python train.py --hop_length=160 --encoder_expert_mlp_ratio=2 --encoder_kernel_size=31
Rows from block 6 of the audio encoder of a small audio captioner, named by matrix and row number. Rows with one number belong to one neuron. Each number is 200 + 40 x the weight over its row's rms, rounded and kept within 0 to 999. All counts start at 0.
Before each neuron's rows are labels from the 100 clips, of 14976, where the neuron reaches its highest value: "responds to" is what is common among them; "loudest" is the band of the loudest frequency at the time of the peak. Only what is clearly more common there than usual is listed. The data: notes from a synthesiser with random patches. In brackets: how many of the 100, against the usual share in percent.
# fc1: second MLP up (encoder.blocks.6.mlp.fc1.weight, 512x128), inputs 0-127
# fc2: second MLP down (encoder.blocks.6.mlp.fc2.weight, 128x512, transposed), outputs 0-127

responds to: pluck (69 vs 25); filter motion: fixed filter (51 vs 20.5)
loudest: 500 to 1000 Hz (37 vs 16.3)
fc1.175,263,169,243,204,195,279,258,167,240,212,190,203,199,215,195,177,233,204,172,231,206,192,191,134,65,206,213,228,216,114,215,184,220,205,198,229,262,156,228,221,182,212,209,219,187,195,196,194,192,295,253,223,197,216,140,153,188,199,247,193,173,238,106,228,174,226,220,175,185,189,230,192,147,177,228,220,185,126,244,175,158,210,171,186,157,206,262,222,144,221,266,247,156,202,200,257,243,189,132,219,227,151,185,177,203,165,231,154,84,282,161,172,209,190,173,163,112,151,141,217,150,173,160,204,243,274,176,177
fc2.175,171,223,84,189,186,147,224,206,186,276,243,186,279,210,211,155,177,255,180,199,205,154,160,211,234,230,271,201,160,200,152,182,216,232,188,178,165,181,173,200,217,118,175,186,179,284,204,218,170,138,182,178,198,243,176,215,272,231,229,156,254,208,232,173,151,235,226,210,166,175,162,183,216,157,210,178,198,247,172,176,237,198,234,195,233,240,208,168,225,259,228,137,277,263,142,206,137,225,204,138,156,234,200,224,185,83,206,266,285,140,162,223,185,241,206,206,247,188,188,227,145,180,182,197,197,88,208,160

responds to: filter motion: fixed filter (67 vs 20.5); pluck (63 vs 25); ring modulation (26 vs 10.4)
loudest: 250 to 500 Hz (35 vs 14.6)
fc1.179,222,173,236,190,139,223,229,189,221,244,222,192,188,131,199,209,283,225,195,290,266,235,233,163,159,206,153,173,265,165,162,244,192,208,183,192,272,183,164,217,175,224,162,231,231,229,173,221,199,251,281,199,162,233,260,111,174,180,211,198,152,262,150,242,180,219,200,200,213,172,243,169,173,196,214,191,172,112,190,199,130,240,137,186,175,233,248,239,192,193,198,190,180,154,238,164,218,193,164,221,196,181,139,159,165,252,221,140,129,250,192,176,159,216,212,146,213,227,169,248,73,241,191,234,206,316,175,221
fc2.179,192,194,90,169,197,166,185,238,180,220,222,184,280,208,198,133,173,271,157,251,197,207,179,165,226,248,264,165,236,183,133,200,255,233,182,198,107,133,164,199,224,111,201,195,256,249,244,214,183,208,198,207,198,209,142,235,223,218,211,194,255,212,220,210,225,232,267,192,191,207,161,182,190,174,207,172,223,242,171,206,347,238,226,206,226,207,210,173,182,224,220,170,188,228,202,207,164,166,226,159,155,240,213,229,146,139,287,296,272,159,181,177,208,283,188,198,207,207,146,212,154,212,183,214,186,108,180,158

responds to: gate (79 vs 24.7); echo (78 vs 24.6); glide (51 vs 22.2)
loudest: 1000 to 2000 Hz (33 vs 9.6)
fc1.94,215,209,261,145,218,165,179,210,231,148,224,213,152,185,199,187,258,189,139,170,255,189,177,252,168,209,255,150,202,233,204,202,230,210,182,182,214,286,229,235,239,217,170,169,134,173,214,156,133,177,159,183,104,160,185,198,224,183,151,174,258,237,108,218,163,270,178,146,246,138,181,170,124,266,273,209,156,191,155,169,218,239,132,204,149,198,223,221,201,176,276,214,145,196,165,172,196,240,150,207,116,147,226,218,196,130,127,174,207,161,183,254,223,186,259,232,244,198,227,248,192,221,190,195,184,216,228,282
fc2.94,202,190,169,226,185,225,202,247,222,229,154,167,182,208,211,230,218,164,224,251,214,185,261,169,213,142,195,197,190,186,160,253,226,237,176,242,114,211,217,183,209,197,129,155,201,244,298,217,271,226,178,156,155,228,198,248,218,199,194,244,253,173,235,174,173,169,186,194,232,225,101,140,209,205,177,210,194,241,191,167,384,179,184,213,209,222,116,138,148,190,138,187,159,194,186,220,139,239,173,154,202,202,191,183,142,149,215,252,258,126,227,239,234,187,222,244,171,223,177,167,206,194,158,144,255,169,257,211

responds to: gate (76 vs 24.7); harmonic FM (25 vs 9.8)
loudest: 500 to 1000 Hz (40 vs 16.3)
fc1.313,231,280,205,158,261,216,175,249,252,184,236,171,213,258,207,232,252,181,224,253,172,145,233,234,187,169,188,224,183,185,232,207,163,131,156,213,161,185,209,213,243,275,150,180,199,206,136,223,214,151,224,271,203,194,198,221,216,190,173,214,211,315,233,189,221,208,232,252,196,157,219,195,303,227,322,236,244,243,206,213,111,194,199,233,179,208,236,260,169,236,278,177,169,196,198,226,202,226,229,145,271,192,238,221,181,194,144,117,96,181,184,185,200,193,159,253,205,182,182,254,202,176,148,169,168,209,150,191
fc2.313,230,216,195,229,167,206,219,187,274,269,169,152,238,181,199,158,267,193,255,233,221,232,278,182,225,199,167,204,227,223,170,245,270,239,226,219,144,198,199,184,148,160,198,203,222,205,263,200,255,200,233,149,157,201,179,198,223,231,195,233,239,199,215,198,205,171,227,153,241,175,227,181,235,143,187,202,197,206,213,171,435,194,240,170,216,178,146,171,194,203,217,242,202,223,167,236,148,209,240,201,139,159,203,233,179,108,192,263,242,137,221,177,170,211,214,223,208,182,199,186,201,193,161,236,191,117,276,196

responds to: tremolo (60 vs 24.9); pluck (55 vs 25); filter motion: fixed filter (53 vs 20.5)
loudest: 500 to 1000 Hz (41 vs 16.3)
fc1.445,252,213,134,193,197,209,151,209,191,226,256,114,189,174,182,221,140,179,215,269,203,180,238,165,253,205,174,177,172,155,182,209,188,226,159,179,176,236,135,107,240,269,275,251,205,173,152,267,118,254,251,269,259,211,257,161,182,230,211,205,207,235,175,188,192,186,225,252,96,196,218,145,181,263,296,228,255,172,184,226,188,219,216,183,253,201,210,205,263,159,258,198,193,131,215,206,240,198,152,193,158,102,184,232,245,185,186,248,117,220,186,222,187,239,199,157,193,208,248,203,180,196,178,190,243,208,165,201
fc2.445,208,231,192,209,199,142,163,242,222,256,185,219,211,211,206,188,129,177,222,188,192,211,241,170,248,202,180,223,223,179,199,211,236,158,223,209,151,145,213,232,134,134,200,208,248,161,225,229,142,214,238,175,196,219,178,191,220,207,210,228,254,156,241,221,194,196,186,190,176,181,153,229,233,167,199,127,201,220,212,160,413,159,214,141,246,167,132,196,221,198,179,188,192,230,172,228,159,170,198,190,152,113,171,183,152,142,221,271,208,210,213,175,193,212,189,232,213,218,130,211,124,189,187,114,273,126,277,232

responds to: pad (52 vs 25.2); no filter (44 vs 19.7); triangle (32 vs 9.8)
loudest: 500 to 1000 Hz (39 vs 16.3)
fc1.413,247,256,163,193,220,240,212,234,254,208,159,138,104,191,211,305,181,195,206,175,215,157,207,240,199,285,172,172,200,167,242,195,174,259,246,152,179,195,180,206,225,192,240,212,189,161,166,237,191,173,210,167,206,185,178,139,192,238,178,180,267,238,169,273,242,220,194,205,205,217,197,168,222,248,265,243,215,130,242,175,194,224,170,182,182,175,248,180,284,172,254,238,118,207,207,195,250,219,108,262,252,112,248,182,257,192,168,194,159,256,113,202,249,228,201,192,132,179,243,118,190,203,242,178,238,240,187,222
fc2.413,177,176,151,195,165,209,213,206,212,247,145,193,209,200,202,258,135,166,213,217,181,203,228,135,215,181,229,180,182,183,217,246,213,204,207,194,132,198,175,186,171,117,173,181,205,167,173,217,232,219,221,176,182,189,169,204,210,193,202,277,287,232,251,186,160,190,229,194,231,208,187,170,255,212,212,119,190,224,212,184,429,184,218,180,216,176,195,208,230,184,196,249,193,237,201,174,207,142,165,226,165,170,211,178,170,118,257,299,269,150,203,216,169,249,213,223,203,213,205,186,182,222,201,135,224,110,257,143

responds to: tremolo (52 vs 24.9)
loudest: 4000 to 8000 Hz (46 vs 19.9)
fc1.135,231,150,228,153,191,292,194,149,221,173,165,201,172,166,231,278,200,216,203,175,199,178,242,266,213,222,211,134,189,200,238,215,177,251,142,108,157,204,113,215,144,207,179,185,99,105,205,261,270,178,186,152,238,208,198,142,198,167,156,188,231,256,199,192,233,246,225,267,123,279,206,230,193,211,233,175,242,196,186,220,258,260,153,187,236,205,205,158,241,227,178,158,186,140,131,222,128,171,198,235,192,137,200,248,182,236,198,184,158,239,126,248,197,177,159,207,163,195,188,209,188,244,199,271,198,188,208,216
fc2.135,189,204,144,212,186,134,144,252,199,204,195,177,208,187,201,159,168,202,239,216,180,232,214,207,209,155,177,200,259,198,197,235,200,269,197,215,172,302,213,190,182,140,163,208,210,277,268,212,187,198,236,195,212,146,214,216,204,222,205,286,254,175,190,174,208,206,246,195,208,225,196,165,239,161,163,179,214,216,211,186,426,107,167,180,208,160,223,191,178,169,195,237,178,229,161,193,153,209,208,135,148,192,154,190,147,81,213,263,225,239,253,187,182,203,200,259,150,178,203,218,195,209,190,176,240,209,208,180

responds to: echo (96 vs 24.6); swell (91 vs 25.1)
loudest: 1000 to 2000 Hz (28 vs 9.6)
fc1.237,225,191,178,186,210,174,236,177,185,178,340,141,175,210,209,178,172,203,187,203,206,168,152,225,265,125,191,174,157,236,285,149,243,250,205,150,207,110,221,177,215,187,233,213,139,258,226,232,204,231,276,233,250,222,238,278,221,207,181,165,221,198,188,234,256,234,156,186,195,256,173,246,193,196,256,175,250,237,194,207,131,218,107,231,175,211,237,170,178,220,159,200,204,156,222,208,176,204,224,200,210,214,257,193,157,191,195,156,204,183,208,254,161,203,147,180,189,165,304,152,217,171,205,270,222,245,283,295
fc2.237,198,201,199,261,183,230,247,235,155,252,199,155,226,239,186,183,192,140,184,167,207,148,180,274,204,285,175,189,222,132,82,240,152,155,182,229,190,226,282,219,251,260,194,195,154,217,173,183,197,196,175,202,198,231,146,194,246,208,167,139,269,253,159,250,203,187,199,184,239,174,177,182,163,215,236,209,208,141,202,260,261,218,201,194,247,224,223,136,173,195,111,144,234,218,236,246,174,166,169,189,233,174,145,269,213,147,157,205,232,149,183,183,123,198,210,306,215,220,154,185,153,192,171,148,210,161,266,143

responds to: filter wobble (57 vs 20.1); resonance (48 vs 14.8); glide (46 vs 22.2)
loudest: 1000 to 2000 Hz (27 vs 9.6)
fc1.323,286,191,189,162,235,176,203,153,234,202,281,192,181,176,205,137,149,212,196,187,259,251,245,253,232,212,205,206,228,201,220,245,167,234,163,192,165,190,157,197,168,233,216,225,155,138,204,208,211,150,258,272,174,206,242,116,134,211,229,123,197,224,176,137,237,166,268,169,207,146,227,191,201,225,261,180,224,218,191,195,211,126,159,287,274,270,176,179,178,298,303,158,200,157,174,207,187,230,218,221,183,151,196,216,185,205,139,228,118,201,248,246,216,140,192,236,159,229,147,189,256,182,156,222,225,210,190,233
fc2.323,259,193,185,212,176,184,234,263,209,250,217,192,192,219,212,138,216,169,213,208,211,256,242,190,200,203,221,197,277,186,158,242,240,241,230,239,111,178,190,184,141,151,181,188,224,215,272,195,208,205,247,184,185,221,229,196,190,180,185,244,247,190,199,243,220,187,172,185,206,211,178,212,196,172,151,198,209,199,163,186,471,170,211,179,188,163,188,203,254,175,239,212,181,184,153,222,158,177,153,196,138,161,217,200,189,123,237,269,201,196,177,174,190,216,193,214,195,188,175,253,193,211,165,179,250,128,231,149

responds to: glide (85 vs 22.2)
loudest: 1000 to 2000 Hz (26 vs 9.6)
fc1.314,244,221,201,211,244,186,226,259,224,204,217,191,146,218,207,188,234,176,219,185,214,179,224,294,144,170,241,228,123,227,212,247,139,210,127,233,179,250,232,175,258,242,191,142,179,151,162,225,174,193,177,169,144,112,246,233,211,187,204,229,101,248,145,182,207,160,185,242,191,221,282,199,235,167,244,261,214,257,247,166,156,207,243,213,100,218,202,169,171,233,230,221,181,222,275,250,194,174,275,177,213,247,164,199,142,189,188,184,157,192,229,226,125,193,251,215,229,184,151,197,133,256,220,220,125,163,261,234
fc2.314,195,205,148,197,183,183,234,218,235,194,227,186,202,163,185,128,184,150,215,218,250,167,291,176,217,172,197,183,262,184,131,220,232,194,243,212,138,156,223,208,147,168,166,195,229,215,295,217,228,166,198,187,177,224,188,242,187,241,231,257,261,192,185,153,218,182,185,198,231,222,191,174,217,190,221,179,198,210,214,193,396,181,208,184,217,191,127,156,202,220,193,230,219,197,194,233,158,168,188,201,132,200,198,217,163,148,241,333,239,142,169,194,220,213,178,234,182,202,193,192,132,169,130,215,264,105,241,148